Weights of a small contrastive image-text model: encoder activation silu.
Rows from block 4 of the image encoder of a small contrastive image-text model, named by matrix and row number. Rows with one number belong to one channel. Each number is 500 + 40 x the weight over its row's rms, rounded and kept within 0 to 999. All counts start at 0. Numbers have three digits each.
After each channel's rows are labels from the 100 images, of 14976, where the channel reaches its highest value: "top examples" is what is common among them. Only what is clearly more common there than usual is listed. The data: rendered landscapes of hills, water and sky. In brackets: how many of the 100, against the usual share in percent.
# convs0: expand pointwise conv (encoder.blocks.4.convs.0.weight, 224x56x1x1), inputs 0-55
# convs1: depthwise 5x5 conv (encoder.blocks.4.convs.1.weight, 224x1x5x5, trained with AdamW), a 5x5 kernel
# convs2: project pointwise conv (encoder.blocks.4.convs.2.weight, 56x224x1x1, transposed), outputs 0-55

convs0.185:522543484483508524453613479502507489539467493509554535512498489440375481443480553493508530521473479411589489532558485470499503486477459532470484542447508526530499523549
convs1.185:495520529514476478494505508472507511519511524561559546545545416443442453423
convs2.185:506514463512525574448489497532445524559541502483448524497484451515456471460515503446491465433481466494441482519561528470490562421559476510463558514407461476484541521577
top examples: snowy peaks (100 vs 14.1)

convs0.103:477559529498542474439551526478561423513547452495506451482572505498511476513497589507444558564496521565520562531493458502431510540463530534469556526524519506569476504487
convs1.103:558556559544542491504539536536430436460469459457460475459452482490492494508
convs2.103:494491506560551476429531559508513464507478440516483485553541489445485489395465491485516464511582511524489489416493469464558516452544529509441484561574514463529515457465
top examples: water (87 vs 44.3); terraced slopes (64 vs 14.2)

convs0.46:537505602520521528516537482550532565535455431501492408524493570492494509509545506466521560480508473554568492413514555520452508513492461538482479558493473505490579486494
convs1.46:499462449512543447488495496449515528536533516448470449439408521546550529522
convs2.46:507496570492448551448409420483479511468518490479525475534529463524446524471512469492531531513431523531555436424494534528529482519564480496413480485539462533476549453542
top examples: fog (85 vs 29.5)

convs0.177:479457521492477440480524449559512478517461479482503583609520565498505509507432473433558517549504571436537545452457450521467484523502434479455524525526500475481477497464
convs1.177:517514511498531518460465473541548459453499547501556575518472434524571512434
convs2.177:469539441463477491504561526488480482500538549472521496531572521469464537461545463541523484452548469508565451542532472495529517429447471567510517479565466579505439498413
top examples: night (63 vs 24.8); desert dunes (36 vs 14.5)

convs0.179:519528531498609512518540475565517476489538459468481461450576494378528471517457563477435505523481519488496488479467535474478469536455514559500536516512496545522545558449
convs1.179:545575637560529496511535503470486510504483468479476470479474488473473482485
convs2.179:527460455539492518505486527418468514526461397508485518614490542488451448452492533548528480517446487524488493453459449479513493517553494479528530565523548476521524409527
top examples: snowy peaks (49 vs 14.1); sun or moon in view (31 vs 8.6)

convs0.169:405475499461532467480479451445520521458524532509475535539441544478508545467521542510491496460406509514593438518455486470491471534535469436459463485472444584461507492488
convs1.169:451449455459474468468470490497490463470500506534527546537541498546608565507
convs2.169:544480477513464545588542491462512438517597573480527437505523447521583476514561494515458484489477507524468527511475572460509532512475599481569515494461510522501475483515
top examples: red mesas (80 vs 14.5)

convs0.159:521514506495482553487500566508519501501586470490529490469424568540430504495538441449458505511528516486491498523509518438444526432431536400484461473465545431535524507536
convs1.159:547528581532547459485509491476408449462460419474497511502466494496523500462
convs2.159:419524518536462503501518511512487480537501523499527473535543626520424458537464547452484473538518450532530518485542517483466470494521537540542499421544443454559517478576
top examples: clouds (99 vs 61.5); sunset (58 vs 25.3); sun or moon in view (27 vs 8.6)

convs0.38:474529439545569555590469434432486504524475478500503450533477483534453473459481465455544433461482580551484519470500497462443500553441474501489486522537537483508481558448
convs1.38:518514526535544492491504485480512499510515517485460437455442429424427441443
convs2.38:490480439476473510472471478569522429549510530515476513529442552490556520495535487559529498476487421460502514516525508497420555484474501538487472622506469534433557445519
top examples: night (70 vs 24.8)

convs0.129:518548558443486460466554543472481492464489532531484530532505440471491538462492548560475529547496514545525343460510472496461469500473457473502510509430531524497490540566
convs1.129:511500487522526470488518502475496550550470414530536540447410542519480443449
convs2.129:553531499472548583528489510530492514520468545562489490439579527449533511525501616525545434518554475489547501451511529585558467501509542469486507506463468454519501494535
top examples: red mesas (49 vs 14.5); dark volcanic rock (38 vs 14)

convs0.76:506527512449528533481531533452549473479445488383458479522527460504509464475533455543517516502470503501541448476450444548546538537536459559530546448465454488419480429495
convs1.76:479492502485452432473493479420415468491442408483500521505482527521533523528
convs2.76:512463512475497436469546463529459451434449541431516570502484461498499530514507411521429468551493501507430465565474447468506479519529460523560531541528437535453468523525
top examples: red mesas (50 vs 14.5)

convs0.5:537500415593482506522518454458551514525563498458477495484512548483543542550437519464467547463480394518553521530490493492561534493495560518466543495459476520516439558503
convs1.5:545552507522566554544498529547544549530541547534544497547545526541524523550
convs2.5:487490541438472598491550420599526521500489496521495487511531468453521516527539506499520532435525521444563493471516475464490501571486472498460578476537457475486481596520
top examples: snowy peaks (92 vs 14.1)

convs0.120:458498496444418442537545576432469514534439501452526476478459511506514483550576546534509539461485472449509537462495485537551532537478492497534562445537517586542518480479
convs1.120:419455406443432443471460483453491501497497503494506521527516521534531538527
convs2.120:468488539482533571466456540464546472512441518471553530468501564567555479559413550524507471508495559494504514551530431518533527521414527543470509511489445547530493480449
top examples: fog (76 vs 29.5); sunset (57 vs 25.3); sun or moon in view (30 vs 8.6)

convs0.115:540498478482524486543482426539525429580518481520557503562532522535565478489462460514535518493539526537527523531452492461506547470493524529468493430551430484449567443579
convs1.115:518494496515545516527528541541518558557562564552565547547575512493490487501
convs2.115:519488542505504467560506509489426500539480528443467483544533518512483539465563484513416473518603513473493545529482522532465416546447502494444464573519419528454532515485
top examples: high relief (67 vs 38); purple alien crags (45 vs 14.4); dark volcanic rock (43 vs 14)

convs0.23:507489487410463530402518551537462451490469480492570517545517483452549551499430518461465505560528497440521525471480454474578510491525484523516518520492500463543576536565
convs1.23:483489493497492555539559568595529502506502529445471457467447462482474478441
convs2.23:513475384472498499490424487531468518537495463545519511460518470476534423466494555510541475481529572536513519542485517460632551477471491516517510459497538499524501433538
top examples: snowy peaks (92 vs 14.1)

convs0.28:559510515480544429493530497454506498564448533483538522450422522487550539477471437555460491444596526487509488519506526552427538422533442505502474469483529465451488516516
convs1.28:419442464459432488507532509495539540530529539505494463453472468466455453437
convs2.28:504526489485452564473464485529421472571458486413438528463503506494501512572535599491428452468511471498486544460511483512434479551511551519519520470421508498524473536503
top examples: night (55 vs 24.8); sun or moon in view (50 vs 8.6)

convs0.134:544527477482558468493541453474468480479479439475572503517501512468442544425504513526517476561580419510517459521475472450510494563506455406546473504535491580495534511534
convs1.134:468460455447482460462460459480478484479483501536554521519536533576569561550
convs2.134:589485429430495517434446484517552519549503551520565514594527512519569479507538490454463510495552474508553479492495497416526553503480479522494525530571512498513464556514
top examples: night (55 vs 24.8); dark volcanic rock (44 vs 14)

convs0.48:520445538467566451490470465442548490455539533512523431437508545448474480483463448484485542477526487432482462493445543459527436459443504484480449504504454472451501492404
convs1.48:447467465470468567562548560574478482477472471512486486488492531520530532578
convs2.48:477497507479459516439455526434421472509505518468531581534516569580558488497468572483484449530454490568467507507570483550482568520475539485469469561505535496515499551501
top examples: night (100 vs 24.8); sun or moon in view (27 vs 8.6)

convs0.158:469592562471528495458536459518559461543455467442463467523443493547480553520477462432533525475517430494454500455465438429520516536472482538482493475497471558452508460546
convs1.158:464468456452447407472482480424436469495479421476478500494478517511523516513
convs2.158:488484490460497528479476420527489541438501547548536461518544548508570509492524551516523473496517534521532483580559478429483480562458476471453495488454398510472459427453
top examples: fog (60 vs 29.5); night (57 vs 24.8)

convs0.42:540508496520528481538518553416511483515525493520563553520401500487486456426525502495475512416510515444570543504522497542499504466518440440488502546476529476559521596466
convs1.42:517512556539530486497519496475427448442441412443474523490452466476519489468
convs2.42:451502479536474473475494562522534499494541542520500488545479583504441430561450571483548463437482539427525525456524502449529505459536461497478469491490558570496547443550
top examples: sunset (99 vs 25.3); sun or moon in view (95 vs 8.6)

convs0.107:517554529467502469517495521571461538487424562486482566439540498551456512452467472496502541530510511510525490452477492599464558493456491419449493515506459535573476454449
convs1.107:519528520531534546509497515540485437433455488451450460467445449473469465427
convs2.107:528467546505481561421490430538469452512463471485533556455489437484520510552448513540581486522517506491453511502536535446544463573494489440482482592472491562474456485506
top examples: snowy peaks (37 vs 14.1)

convs0.65:482518489487565481558534489532486508499562450438567452452498553466456490493523433448515514489527553534524480508510544511441525455511493482525465515513625492534526589551
convs1.65:491492503485485614553551530579489480477480486441458460471446469495487498474
convs2.65:461463480501431466528466483518504500445481489457546491428445475454541439402528479573493502490502474474419560477483468490480412538499546468494532521459532505507572463474
top examples: clouds (97 vs 61.5); sunset (67 vs 25.3)

convs0.199:505552500438544528459473591499516462458505544496468480526503439498543537510473523461404501555518462543471537561566443504545472528548474440486460462511463547480530480436
convs1.199:532489457531524509515507491481440539585496416456539567487419489494503495481
convs2.199:564422486548497497452552460461494446477560474436502450493522554452451522502515446601528498470501505529431523589493516532503496442484474514440470479521498467480447527514
top examples: water (88 vs 44.3)

convs0.165:573491476482527480433499421493545515490489503496449479537471553493523520491442532487499498473427374469556483475521494515582509476461480496595495503456525452532534472531
convs1.165:522529535528518539551536539524520537567558511537563585568519525518515502508
convs2.165:488470552533612499493553527527473538499486523555475558475486472479437550481526537465444495543486530411565530455548485453477526516485463504471546453459449538521558455511
top examples: snowy peaks (100 vs 14.1)

convs0.44:543523475499463485512515494560465538546531507454553518519538478491408536464498530488431519513523447435486428482503396445477575566466486486512434466552501531528525481486
convs1.44:511509510525531504466466459485529502495506536557561597582588488508522499491
convs2.44:468506494475448522436453535508473575459506444420530536510453521513535569513514480485529514464448449466528509522543460431487464528509424469570579554480471507541505448507
top examples: snowy peaks (97 vs 14.1); sunset (86 vs 25.3); sun or moon in view (37 vs 8.6)